Rows from block 5 of a small image classifier, named by matrix and row number. Rows with one number within an expert belong to one neuron, the router's apart. Each number is 50 + 15 x the weight over its row's rms, rounded and kept within 0 to 99. All counts start at 0.
Before each expert's rows are labels from the 100 images, of 14848, where the router gives the expert most weight on average: "strongest on" is what is common among them. Only what is clearly more common there than usual is listed. The data: rendered scenes of toy objects such as cars, trees, mugs and chairs. In brackets: how many of the 100.
# router: router (model.blocks.5.mlp.router.weight, 8x192), inputs 0-63
# gate: expert gate (model.blocks.5.mlp.gate, 8x192x192), inputs 0-63
# up: expert up (model.blocks.5.mlp.up, 8x192x192), inputs 0-63
# down: expert down (model.blocks.5.mlp.down, 8x192x192, transposed), outputs 0-63

# expert 4
strongest on: count: one (87)
router.4:52 35 44 50 41 62 44 41 66 42 35 51 51 59 56 65 36 60 57 66 37 68 48 73 49 59 71 39 44 78 65 54 63 87 27 55 66 69 71 51 63 44 38 66 57 51 29 61 38 33 51 55 54 30 48 33 46 43 32 53 60 61 61 37
gate.0:43 15 29 58 24 46 65 53 72 65 07 58 60 35 53 60 58 46 40 58 63 79 44 40 25 55 35 39 53 69 72 65 40 64 33 43 51 46 44 30 58 55 33 76 60 62 23 58 33 37 44 39 45 63 53 36 42 46 42 42 60 56 70 34
up.0:74 58 72 35 58 58 21 67 26 40 70 53 61 87 52 40 46 57 49 62 55 43 37 51 55 48 68 62 53 30 40 54 41 65 55 43 40 43 44 53 35 35 67 21 44 37 66 26 55 61 66 67 36 56 47 53 32 55 45 78 48 34 57 60
down.0:30 39 39 42 59 66 61 43 10 47 19 50 54 47 53 51 44 32 64 60 56 46 36 50 24 59 53 42 31 70 49 57 56 38 50 67 40 60 61 49 42 61 40 37 68 47 58 63 67 71 70 58 47 49 70 60 45 67 70 51 66 46 40 12
gate.1:37 36 35 66 52 35 29 43 53 55 28 39 46 34 42 57 66 36 35 60 46 41 65 48 34 23 34 32 25 56 44 40 36 51 47 32 68 61 48 41 59 45 55 34 64 40 64 57 66 42 67 65 45 68 36 40 44 47 71 80 37 45 61 29
up.1:80 34 33 53 45 47 53 60 47 24 31 35 59 45 48 73 32 44 32 72 60 52 73 40 27 38 47 30 19 65 57 73 40 71 32 43 59 54 53 62 19 42 50 55 50 38 50 53 75 40 64 64 28 62 49 58 28 27 60 59 54 32 75 33
down.1:16 47 31 49 54 31 57 69 28 40 44 51 61 32 42 80 48 87 66 51 44 48 53 56 66 61 59 35 41 33 40 38 10 76 60 37 52 37 68 44 61 67 44 36 35 42 39 45 58 19 64 73 53 42 52 65 28 31 57 57 42 34 43 16
gate.2:43 56 42 69 75 31 44 61 59 68 35 64 37 59 56 52 47 33 64 47 69 40 38 57 60 32 65 51 80 29 51 39 41 62 69 58 41 82 46 43 65 36 53 64 76 39 51 38 49 47 33 45 37 66 50 18 56 42 26 55 66 43 34 23
up.2:59 42 37 40 63 61 50 37 40 43 63 40 51 52 49 41 63 62 47 34 28 69 61 32 35 68 36 43 29 76 69 72 48 52 41 47 40 33 37 51 34 55 50 28 45 79 51 65 36 56 62 45 69 36 56 59 37 60 65 36 46 55 72 73
down.2:30 63 57 54 42 49 57 31 06 49 39 33 49 47 69 69 43 38 44 81 47 39 52 74 53 33 53 44 52 72 61 66 51 28 57 90 74 64 63 49 25 45 43 63 20 42 52 55 56 25 57 31 59 54 42 76 65 36 54 51 56 57 49 28
gate.3:30 57 56 38 32 70 54 36 34 56 47 21 69 40 44 49 60 29 31 71 29 53 36 41 74 40 49 41 47 53 51 45 55 35 66 32 38 52 68 32 25 71 83 54 36 41 44 62 63 54 74 63 56 51 36 55 53 71 48 41 33 56 55 44
up.3:64 65 42 35 59 60 39 67 30 56 45 20 64 62 47 38 46 71 83 61 50 43 74 42 41 49 51 53 64 50 30 39 57 45 59 62 55 68 58 46 73 47 33 60 24 56 78 52 59 62 46 85 37 32 79 49 56 59 47 74 46 30 42 58
down.3:55 66 50 30 28 59 54 53 44 34 45 41 37 58 60 60 23 56 53 58 42 67 39 26 41 62 51 68 36 87 64 45 65 98 22 57 52 46 40 43 32 51 54 63 33 65 44 44 75 39 45 86 42 13 88 53 56 37 37 38 60 36 66 50
gate.4:32 68 42 54 25 48 62 52 60 72 62 52 57 29 38 44 54 64 65 21 37 58 69 42 31 66 45 63 75 45 55 53 58 30 48 72 51 39 34 42 86 64 29 79 60 93 42 48 42 46 24 31 59 45 81 20 57 55 43 50 44 55 34 63
up.4:49 45 29 44 15 44 44 42 66 39 74 50 61 17 57 50 79 55 63 49 47 71 62 45 33 69 35 69 56 36 61 53 55 38 32 41 34 51 45 20 66 54 54 59 44 78 28 59 37 33 32 33 58 61 45 35 42 45 39 61 53 39 65 69
down.4:46 75 61 26 53 41 47 50 67 67 63 63 75 57 54 24 54 77 42 41 20 48 65 65 45 55 45 61 61 37 61 50 45 64 58 45 48 34 32 48 80 67 60 60 18 61 33 42 39 24 20 29 28 39 40 36 64 42 46 52 29 60 56 69
gate.5:66 25 59 42 48 50 67 42 43 11 39 55 80 77 56 59 38 34 31 64 56 46 66 58 22 44 33 59 71 65 60 49 39 58 31 46 80 52 54 49 64 68 50 19 49 17 64 42 26 45 67 93 32 47 25 59 63 68 44 59 77 34 60 47
up.5:45 73 42 55 35 56 42 53 44 81 62 32 36 22 67 48 66 91 74 41 30 54 33 45 81 58 56 46 33 47 30 55 70 34 59 60 31 37 28 45 20 53 59 61 37 77 51 50 91 67 51 19 82 37 57 48 30 39 77 29 24 63 46 71
down.5:63 48 59 45 54 33 37 58 61 61 50 67 49 62 68 47 52 53 22 17 52 60 66 54 52 28 44 51 65 44 64 65 66 30 31 60 69 63 26 28 52 49 36 61 21 55 45 32 54 36 24 22 77 68 33 24 45 37 30 37 68 42 21 83
gate.6:61 64 62 30 45 76 48 49 43 76 44 37 50 52 79 44 62 92 42 58 36 50 58 63 72 42 42 25 58 65 49 59 55 56 31 57 60 70 55 37 50 63 55 30 44 64 52 60 51 55 54 66 40 15 51 49 34 41 51 36 29 60 63 70
up.6:44 58 73 54 48 52 66 43 59 39 40 43 31 66 63 73 42 34 41 31 65 24 56 40 49 56 34 50 60 41 31 42 48 52 38 46 63 63 55 66 29 25 31 40 42 34 15 66 42 43 35 45 69 52 39 53 38 58 66 39 66 59 40 37
down.6:38 48 53 62 66 41 73 57 72 56 48 62 30 42 52 56 64 49 47 37 71 62 73 61 76 37 28 16 37 52 52 36 37 54 36 34 65 67 47 49 51 65 52 70 53 61 33 54 24 78 43 32 60 40 45 53 17 39 62 61 46 54 66 40
gate.7:24 30 44 57 64 70 41 55 55 53 33 65 52 62 22 42 77 35 39 27 80 62 75 34 32 28 33 70 33 56 65 48 27 60 28 52 57 64 45 32 64 51 31 51 50 65 41 51 20 34 48 51 67 43 75 43 50 39 43 55 45 64 70 57
up.7:64 62 58 54 37 31 45 49 40 29 69 36 47 41 46 68 25 63 59 64 31 36 23 64 69 75 73 33 52 42 33 42 63 39 76 41 38 43 65 73 35 47 59 61 69 31 67 50 71 59 46 53 36 75 20 78 61 43 56 26 47 30 43 43
down.7:57 38 41 28 71 55 24 64 44 59 70 39 49 58 46 51 79 55 61 57 41 44 44 41 75 40 46 61 48 60 33 30 81 26 28 71 65 82 52 53 27 44 57 41 47 70 70 58 72 58 74 64 58 50 70 59 54 60 78 75 63 55 53 41

# expert 2
strongest on: count: three (79); orange object (35); barrel (26)
router.2:32 56 81 69 60 54 53 34 52 26 37 48 53 51 57 41 55 22 25 27 49 52 59 60 60 71 45 36 45 36 46 41 15 25 47 32 68 41 35 62 50 50 66 33 58 32 34 56 41 43 57 12 55 74 40 54 47 63 72 26 38 67 47 39
gate.0:44 39 36 48 56 38 28 61 67 53 30 41 66 24 54 69 77 55 51 59 35 63 43 34 22 35 34 23 28 54 46 54 50 50 80 48 73 77 58 49 57 59 47 45 72 94 76 51 71 63 41 76 44 42 68 49 47 53 49 47 49 39 46 43
up.0:24 66 68 67 39 38 39 45 74 86 58 44 61 35 52 28 52 60 62 48 65 56 51 39 82 66 67 23 35 53 57 33 37 59 48 41 65 47 37 52 35 37 52 43 77 36 46 55 74 49 57 37 24 72 53 46 48 40 44 63 25 68 63 74
down.0:51 64 46 53 60 43 46 26 50 56 55 55 46 40 54 52 57 72 61 35 52 33 60 70 54 38 43 40 58 46 53 51 34 75 47 48 68 51 68 36 19 35 54 61 59 42 58 32 31 85 29 52 35 40 26 50 35 37 47 69 36 36 59 67
gate.1:72 59 39 43 13 67 76 40 56 48 30 45 56 80 44 65 60 46 52 65 51 63 45 56 63 87 41 53 43 45 58 64 38 75 61 50 47 54 62 54 35 33 18 34 45 37 34 55 46 14 39 57 39 75 55 45 30 63 58 54 77 19 45 31
up.1:39 31 59 45 52 31 41 82 36 75 69 53 35 50 40 53 31 53 48 44 62 49 42 51 60 11 42 53 29 74 42 35 64 49 51 55 59 68 27 51 54 60 47 58 50 51 72 39 63 82 68 63 54 40 61 53 41 33 33 65 22 71 69 36
down.1:27 55 54 44 23 64 48 44 37 66 56 78 68 34 73 51 32 65 42 71 54 88 60 51 65 74 42 64 27 47 31 32 45 42 57 38 40 56 76 80 24 39 30 62 37 56 48 75 40 38 27 53 39 34 48 77 49 60 64 52 42 48 51 47
gate.2:61 61 45 65 26 54 73 35 51 51 25 65 50 44 77 67 54 44 61 35 29 19 49 41 60 71 34 66 83 46 76 58 63 22 33 51 64 50 44 25 38 62 55 33 45 41 26 50 27 65 44 21 60 61 42 39 31 64 71 44 63 62 43 62
up.2:45 51 48 34 69 32 28 76 46 74 64 49 49 57 11 16 31 62 53 55 74 65 28 56 62 30 80 50 41 50 31 51 50 63 71 58 39 45 50 60 66 57 43 75 47 63 68 42 74 48 65 73 34 44 63 71 72 28 22 58 44 41 57 54
down.2:56 30 51 61 32 43 38 89 33 51 33 56 52 44 48 37 40 50 37 65 51 53 51 51 63 42 50 28 25 39 42 51 51 36 48 70 56 55 54 71 52 59 49 33 40 55 37 59 60 52 62 16 47 51 58 56 28 54 64 63 68 62 69 29
gate.3:41 78 22 38 50 64 42 69 28 42 68 37 49 38 45 54 39 47 44 60 71 45 39 34 64 60 58 50 62 57 56 59 67 51 68 63 63 41 64 47 70 50 59 59 48 50 45 34 48 60 60 75 47 47 58 72 46 65 15 47 69 42 36 42
up.3:51 51 54 21 34 64 44 61 39 35 60 61 54 45 72 55 75 59 56 53 19 59 44 77 40 52 58 32 37 71 30 63 44 54 47 59 43 57 51 25 56 81 35 61 11 65 28 51 35 32 40 59 58 21 62 43 54 74 51 59 47 43 60 57
down.3:73 38 33 22 43 42 60 77 58 63 56 41 59 32 42 54 51 88 50 47 45 35 58 27 46 50 49 52 52 61 59 37 61 66 48 54 64 60 53 46 48 50 47 75 25 52 35 56 50 48 50 57 36 36 76 46 37 51 64 60 62 23 61 56
gate.4:74 68 33 68 54 51 55 38 56 35 81 70 47 71 45 53 34 51 72 61 42 55 57 32 59 70 39 64 57 37 55 58 41 73 67 51 37 51 65 35 52 59 79 53 85 39 60 55 22 61 37 46 46 54 47 13 41 63 50 67 61 41 55 72
up.4:53 45 41 35 42 52 47 56 49 48 38 32 50 45 56 73 56 30 28 42 73 43 50 65 28 30 47 42 43 55 53 49 73 38 52 47 66 47 49 50 46 57 30 53 35 50 41 42 94 41 64 66 51 52 45 80 55 60 55 27 80 52 30 43
down.4:75 81 60 99 64 38 56 59 60 33 57 30 68 43 49 50 52 83 33 32 49 51 52 31 73 60 24 23 61 40 54 55 60 37 59 71 56 35 52 31 59 59 60 54 52 70 48 66 67 47 34 63 60 41 56 28 31 75 46 34 21 38 48 52
gate.5:42 59 50 25 47 55 64 69 35 63 36 34 37 52 50 81 73 62 30 42 38 15 46 58 69 56 20 37 52 55 21 49 56 34 35 51 51 60 55 55 41 57 50 51 10 65 30 54 33 43 53 54 56 25 41 53 19 56 63 53 42 45 43 66
up.5:68 28 49 60 46 49 41 38 65 46 74 69 55 41 40 39 36 42 69 59 62 83 51 22 35 48 56 74 64 46 71 46 51 66 43 40 46 28 35 61 45 51 51 47 67 35 68 37 71 62 43 64 31 70 60 49 67 46 36 70 69 66 58 31
down.5:57 54 59 44 12 49 41 54 57 52 48 55 35 51 40 30 18 62 25 28 36 61 51 51 50 56 65 46 34 40 27 47 52 53 44 53 52 49 61 61 65 37 44 76 22 86 16 27 60 35 44 21 40 37 60 40 35 49 61 61 82 39 63 45
gate.6:53 25 46 27 47 35 59 66 67 52 50 67 56 57 42 23 20 75 49 49 58 52 34 58 73 51 59 41 55 55 39 51 45 85 50 62 59 87 43 67 65 22 51 47 32 55 49 37 95 52 60 42 42 48 90 43 59 24 62 65 64 64 59 40
up.6:31 68 54 80 66 39 15 29 39 66 60 39 51 42 40 28 37 38 63 68 46 60 46 48 52 46 67 38 42 58 37 33 32 67 74 48 49 46 60 58 54 47 43 46 97 48 69 64 21 76 49 67 32 42 48 53 71 50 28 61 50 63 40 15
down.6:53 73 38 85 64 55 72 44 54 33 64 11 47 54 62 75 47 62 49 44 49 48 53 37 49 62 39 46 55 46 53 38 56 54 40 43 31 28 37 39 38 56 33 61 76 40 72 77 41 56 67 82 47 42 50 59 35 38 54 36 46 21 45 60
gate.7:49 14 36 58 55 50 56 58 66 66 79 82 66 43 65 42 57 43 37 33 93 65 52 43 42 42 55 61 87 24 49 53 52 37 60 37 44 27 42 62 69 70 37 67 54 69 37 51 30 44 55 48 47 64 41 54 57 59 26 54 57 63 39 47
up.7:36 92 46 42 47 50 22 55 27 46 36 04 22 49 34 54 58 43 71 65 18 44 27 52 58 45 67 22 36 77 37 45 61 43 61 77 56 59 53 32 36 46 60 61 61 37 83 51 39 63 48 69 41 42 67 52 65 51 42 40 32 32 56 62
down.7:53 29 57 70 70 39 58 35 45 33 55 65 44 69 47 32 64 48 27 46 50 43 55 44 57 39 47 41 39 72 54 52 39 37 57 78 54 69 27 43 60 51 89 46 29 39 04 57 52 35 36 09 60 61 39 57 31 52 63 60 56 82 65 52

# expert 7
strongest on: count: one (80)
router.7:85 48 55 36 26 35 44 63 49 15 75 46 57 78 35 53 71 89 43 59 37 69 63 28 46 50 47 82 56 52 57 43 43 63 48 57 60 57 55 48 41 70 80 28 45 52 58 48 75 51 68 73 70 40 41 69 50 53 74 66 63 30 54 61
gate.0:57 46 50 54 24 42 41 74 54 37 59 48 57 42 29 37 56 44 56 50 74 54 45 42 38 72 79 48 65 44 34 37 42 52 42 60 49 29 67 46 79 44 55 66 70 42 86 77 43 53 50 68 64 71 50 54 79 60 44 50 64 40 58 41
up.0:74 50 60 52 23 39 46 74 62 38 63 46 62 40 22 40 66 42 53 56 72 57 50 39 37 73 71 47 65 30 31 43 47 47 41 56 49 23 59 45 83 58 57 66 64 59 84 67 52 50 47 62 76 80 44 53 69 51 48 44 52 35 57 44
down.0:70 56 43 55 47 19 44 46 21 86 51 62 58 42 36 59 60 44 62 38 58 35 42 39 59 74 54 51 78 45 86 60 48 44 64 42 53 55 30 39 86 66 40 36 36 56 41 30 37 59 51 35 61 61 37 34 52 63 56 35 43 43 29 21
gate.1:53 39 64 40 34 55 60 54 34 33 47 75 66 62 43 13 62 99 50 57 45 52 53 70 33 99 59 14 42 41 47 31 38 58 38 47 50 55 50 66 70 63 32 44 57 47 41 52 56 31 78 68 43 55 41 56 39 74 51 63 29 39 61 41
up.1:59 36 59 48 41 52 45 62 29 29 35 67 67 56 35 23 71 95 49 63 49 56 62 58 20 89 49 17 45 43 44 25 25 67 32 34 51 54 51 75 67 59 33 44 52 49 36 53 70 27 51 65 64 60 48 64 47 56 52 68 33 41 54 30
down.1:59 52 57 68 39 44 59 41 13 54 62 66 57 33 43 46 47 59 40 60 36 31 67 85 69 52 48 33 61 54 45 53 51 27 63 29 83 39 20 38 53 73 41 45 62 51 57 25 29 83 50 33 63 45 28 62 51 64 55 32 21 64 64 49
gate.2:66 57 54 51 63 35 26 24 76 33 51 47 31 56 56 67 24 41 50 50 51 55 70 40 74 42 56 69 49 41 33 54 39 58 21 41 48 59 58 64 32 12 66 45 45 54 56 55 56 73 39 31 47 46 23 39 42 35 68 66 60 81 70 36
up.2:50 27 57 23 48 56 68 50 37 59 62 49 67 37 42 36 76 42 65 41 34 43 54 67 19 42 53 13 49 52 65 48 52 22 61 62 44 34 45 35 63 87 37 47 40 51 37 61 50 38 75 73 25 72 74 64 57 71 52 53 57 27 39 68
down.2:52 37 34 45 29 31 54 75 57 39 51 58 36 82 67 29 80 57 35 34 76 44 57 31 55 65 32 75 70 42 58 32 58 63 26 49 46 75 34 33 59 74 44 52 51 43 53 66 76 41 56 34 62 52 54 31 44 65 65 44 72 27 49 40
gate.3:55 35 54 27 12 44 65 63 52 39 44 55 93 54 64 45 61 63 40 53 41 58 52 66 57 56 39 54 54 53 31 48 38 48 31 43 61 52 68 39 59 88 49 23 29 62 36 66 38 44 74 65 47 43 47 68 62 66 61 66 46 52 71 56
up.3:74 43 49 64 76 34 35 54 47 41 47 49 50 74 10 34 39 35 52 58 69 54 36 21 33 38 49 64 56 39 64 36 34 68 59 38 35 43 55 69 41 45 56 55 63 20 40 45 73 55 24 60 67 65 50 54 44 17 60 53 86 39 53 29
down.3:53 86 38 98 43 67 49 46 17 20 64 35 50 58 47 57 39 59 46 58 38 60 33 36 64 64 48 42 62 66 59 27 41 78 53 45 60 36 60 34 66 65 19 74 99 26 66 63 70 40 44 39 57 71 38 56 39 38 53 80 42 50 33 19
gate.4:65 59 40 41 48 46 25 78 39 69 29 36 58 75 44 60 40 59 55 39 82 61 50 52 57 39 32 69 74 51 56 60 58 72 60 51 51 37 51 60 69 53 34 56 76 43 52 29 71 50 56 61 65 92 52 45 58 33 55 49 85 16 45 40
up.4:42 28 27 53 52 30 72 64 51 54 38 68 55 45 38 53 48 46 61 40 62 39 41 42 62 49 19 57 49 40 75 42 59 45 52 52 42 51 38 34 43 44 53 60 65 31 49 33 52 38 36 29 68 51 62 32 54 36 29 42 43 43 39 57
down.4:53 14 51 36 49 45 58 56 33 56 32 61 57 67 55 50 60 63 49 67 54 42 75 57 61 62 41 42 41 16 29 66 59 42 62 58 68 54 20 51 42 49 41 44 46 55 21 56 42 42 55 57 41 27 66 58 42 61 38 60 27 38 66 52
gate.5:59 62 49 72 73 43 43 30 43 31 74 44 39 50 57 38 21 65 66 42 23 30 35 44 55 57 47 44 42 63 45 45 30 57 30 64 38 47 45 44 21 45 76 33 69 53 54 51 39 66 61 34 53 45 27 43 20 53 55 40 23 88 63 46
up.5:46 42 66 60 57 42 50 53 40 56 34 53 42 58 32 23 49 27 49 52 71 41 68 53 26 53 67 56 73 44 55 34 47 33 75 56 53 30 48 66 74 50 23 46 57 20 53 40 52 42 59 45 47 81 60 43 67 60 43 67 89 47 24 39
down.5:55 26 45 30 33 40 37 70 62 50 56 69 48 61 53 58 60 79 25 32 62 55 74 51 45 44 56 62 46 50 34 82 68 48 46 40 55 48 43 69 28 48 68 60 37 60 36 38 63 72 61 66 50 44 54 46 46 52 70 41 70 31 72 69
gate.6:15 43 55 53 66 26 69 68 30 58 27 46 79 56 52 47 49 55 67 40 63 41 37 62 50 34 70 21 74 38 48 50 45 31 64 47 52 67 72 33 67 61 40 58 63 27 31 52 39 66 73 51 16 40 61 56 28 64 14 48 31 45 35 41
up.6:80 36 54 43 45 75 37 37 78 50 76 51 25 36 46 47 65 53 46 56 29 54 75 28 46 59 26 71 41 72 56 50 81 48 43 47 46 22 31 41 25 57 60 36 37 67 52 50 54 48 32 46 87 52 43 43 68 37 92 72 81 50 52 58
down.6:51 62 53 96 68 48 32 47 45 58 35 69 56 38 49 51 55 56 46 48 51 48 57 34 14 46 70 45 55 71 77 46 36 56 41 53 54 45 45 43 65 23 53 53 99 46 59 21 66 49 47 40 59 56 37 51 58 26 57 55 63 37 44 75
gate.7:87 42 30 59 33 23 64 47 35 33 45 48 58 78 42 59 75 74 49 54 55 60 64 37 45 56 25 35 52 30 61 26 47 46 44 55 57 39 35 64 43 35 42 37 43 45 45 36 79 56 00 64 65 66 76 41 54 48 67 58 51 17 59 27
up.7:41 47 57 38 44 66 62 65 63 57 59 53 43 38 36 35 41 23 45 50 65 51 41 74 34 58 66 47 56 70 42 75 44 51 61 75 53 52 38 07 47 57 57 59 42 46 51 68 19 45 59 37 22 48 42 67 31 58 20 30 35 80 31 67
down.7:52 45 54 41 38 49 54 47 99 47 28 39 59 39 53 59 51 27 54 37 64 67 70 25 49 43 66 38 24 50 49 53 52 14 51 57 36 73 64 63 27 36 77 48 41 57 61 68 46 37 64 79 36 52 63 57 37 53 50 45 81 61 48 57

# expert 1
strongest on: count: one (65); light from behind the scene (51)
router.1:50 63 55 46 48 12 47 68 58 61 63 49 84 31 64 68 60 58 75 45 52 54 47 61 36 54 43 42 54 24 46 48 69 33 67 35 40 33 63 47 75 73 51 38 44 89 54 66 35 69 37 49 31 55 55 28 57 67 52 49 36 27 48 68
gate.0:39 35 57 56 54 49 34 86 64 50 23 65 41 17 66 45 71 40 53 55 48 52 42 69 24 37 36 54 26 64 76 96 38 47 58 64 68 45 23 46 26 53 36 52 58 63 62 18 69 49 38 55 45 46 64 41 27 31 53 38 54 37 41 35
up.0:55 29 45 52 52 40 42 69 65 89 39 44 39 29 55 79 73 33 45 41 53 68 61 51 40 46 26 51 55 65 94 73 48 59 50 66 62 25 32 36 59 66 37 46 50 51 25 35 57 65 47 56 52 68 44 44 39 50 50 48 70 30 35 46
down.0:57 75 50 39 45 56 30 67 40 58 43 51 64 49 48 62 42 55 66 42 54 52 49 49 63 38 51 16 52 39 56 37 62 30 48 32 70 59 49 53 78 62 87 59 58 62 51 37 72 22 28 54 62 66 37 67 56 65 12 64 45 60 80 38
gate.1:47 57 40 50 58 48 82 83 39 58 59 56 50 69 25 47 64 57 36 32 66 30 40 46 50 38 25 87 61 44 42 40 64 40 60 45 55 70 60 50 33 69 31 35 33 51 53 59 72 38 33 50 44 48 49 76 26 52 51 41 31 21 52 51
up.1:53 60 47 60 50 20 52 51 40 43 44 32 45 67 26 52 60 31 69 31 46 39 44 32 43 81 48 35 50 49 68 42 58 19 52 70 50 60 47 29 56 55 52 44 49 34 21 49 44 60 51 56 50 79 47 56 17 65 47 30 34 43 32 40
down.1:69 38 35 52 77 44 68 59 81 45 76 30 54 61 47 41 71 46 61 37 62 47 38 31 44 15 25 56 43 31 65 22 59 33 49 36 61 45 48 58 48 67 66 31 69 55 59 52 43 44 36 51 67 75 68 57 56 42 35 49 28 75 51 71
gate.2:59 44 47 43 28 52 78 52 53 57 32 65 49 39 67 57 64 62 57 37 40 31 47 84 67 79 53 37 30 65 65 71 50 62 40 61 43 69 60 41 55 38 31 51 42 46 32 51 45 24 54 21 47 53 59 58 54 43 54 33 43 60 54 50
up.2:38 54 49 52 71 42 79 56 69 63 58 72 44 34 64 57 60 55 37 21 50 26 59 56 74 63 50 44 00 35 60 45 56 55 35 36 38 71 76 52 48 36 48 62 49 66 28 63 48 20 50 25 43 47 52 62 52 41 45 25 24 63 67 59
down.2:37 65 39 55 59 21 67 63 46 57 24 54 45 35 32 55 55 72 43 47 46 36 77 55 68 57 46 47 70 80 85 32 43 62 43 74 51 39 44 40 54 42 46 61 39 67 11 27 52 30 52 34 85 35 42 62 46 42 60 45 78 21 48 42
gate.3:57 59 24 58 51 39 72 70 23 47 18 23 78 46 39 58 46 52 63 47 42 60 40 36 60 66 42 40 54 42 79 38 46 45 73 42 43 70 67 21 59 82 00 70 44 62 53 65 22 50 60 71 52 41 43 44 33 46 24 40 47 31 35 57
up.3:25 64 44 62 45 34 67 59 20 33 29 51 82 60 40 61 47 46 76 41 54 30 30 29 62 57 43 52 61 22 88 34 50 40 71 42 56 63 55 32 59 83 03 76 56 39 61 63 49 40 55 43 61 53 41 52 31 52 38 37 44 41 43 44
down.3:64 56 44 31 69 26 59 55 74 48 51 39 52 90 45 52 36 44 43 64 55 39 53 36 61 36 32 52 68 46 44 51 62 42 48 68 39 32 58 60 39 63 60 22 47 50 45 36 72 62 38 62 65 58 73 64 32 50 72 52 48 48 56 33
gate.4:42 35 55 52 55 54 64 55 56 44 84 63 50 32 61 46 59 64 49 35 69 30 41 67 61 28 31 66 46 60 38 46 49 58 44 35 51 44 50 50 26 66 65 42 47 60 89 48 80 44 45 49 69 29 27 58 77 36 54 58 34 51 57 79
up.4:26 36 71 47 53 64 71 47 25 29 44 56 56 39 50 48 57 56 30 43 30 35 45 56 42 21 38 60 36 34 32 56 41 39 79 34 72 56 60 73 46 64 36 24 38 43 56 55 58 55 64 36 40 16 43 81 46 64 79 33 31 49 48 51
down.4:62 44 79 34 41 65 26 74 44 50 41 62 46 55 39 35 49 57 23 67 39 65 70 70 34 58 55 73 39 84 36 76 43 79 43 67 47 55 63 33 52 67 06 55 26 66 34 43 66 34 47 49 49 22 39 34 28 47 58 47 67 29 47 33
gate.5:60 40 26 40 25 45 50 71 61 36 48 45 55 55 50 47 69 47 42 67 47 63 45 41 49 68 44 60 37 47 57 74 47 60 51 55 67 47 52 64 73 41 33 72 48 60 35 57 57 53 69 53 54 58 77 41 48 41 59 53 74 43 62 42
up.5:53 62 56 58 52 38 37 60 47 56 36 50 30 64 57 61 53 55 44 40 65 08 43 64 60 36 59 36 61 55 47 43 62 32 43 50 38 64 28 07 27 52 57 77 48 24 53 35 49 50 55 68 29 40 28 43 10 58 46 40 37 34 41 62
down.5:49 32 42 59 12 50 55 74 41 41 36 69 53 20 49 45 63 62 57 58 40 68 38 37 40 39 63 35 32 47 58 99 55 73 42 40 59 65 68 47 37 30 42 77 46 36 46 36 36 51 46 28 49 31 41 43 48 42 40 38 55 43 57 50
gate.6:29 72 23 55 59 41 48 60 35 52 61 32 49 72 32 70 40 21 53 46 63 39 32 29 80 43 33 68 58 39 50 44 64 26 53 47 53 27 35 47 36 70 68 37 47 52 57 36 44 65 48 56 55 59 32 77 25 63 24 38 34 32 58 64
up.6:30 73 39 35 59 54 77 67 52 31 66 40 53 50 51 80 73 46 48 31 62 25 36 51 53 40 38 58 49 50 48 39 84 33 54 51 52 75 42 17 40 65 43 49 30 34 48 55 75 41 52 60 34 38 43 59 40 69 44 52 27 24 50 80
down.6:72 53 54 82 68 59 65 31 76 47 72 54 59 79 70 38 49 46 40 43 51 53 27 32 58 31 23 72 33 47 37 37 38 34 31 40 56 51 60 48 33 42 52 29 62 47 81 37 47 64 34 40 63 50 23 61 22 39 48 60 29 72 37 44
gate.7:48 48 42 48 61 61 59 49 22 57 63 51 42 46 30 53 45 78 58 29 29 50 45 72 65 63 58 48 21 45 44 49 55 77 65 41 43 42 52 52 44 47 58 22 42 46 53 50 39 39 51 41 49 04 36 51 56 28 76 43 54 52 44 84
up.7:52 63 60 64 81 46 63 52 44 48 50 68 53 24 42 64 43 31 44 30 41 37 71 64 54 45 50 42 50 39 44 46 51 61 47 43 34 34 55 66 55 44 59 52 74 62 75 52 33 70 38 22 62 51 40 26 66 26 31 35 59 69 53 62
down.7:52 51 47 64 24 64 63 47 60 48 33 67 59 30 47 09 72 54 52 82 41 35 30 50 61 41 69 54 32 43 60 78 39 38 39 35 60 31 50 33 61 51 35 40 47 50 43 37 61 99 51 45 66 34 23 43 47 60 69 57 41 44 47 50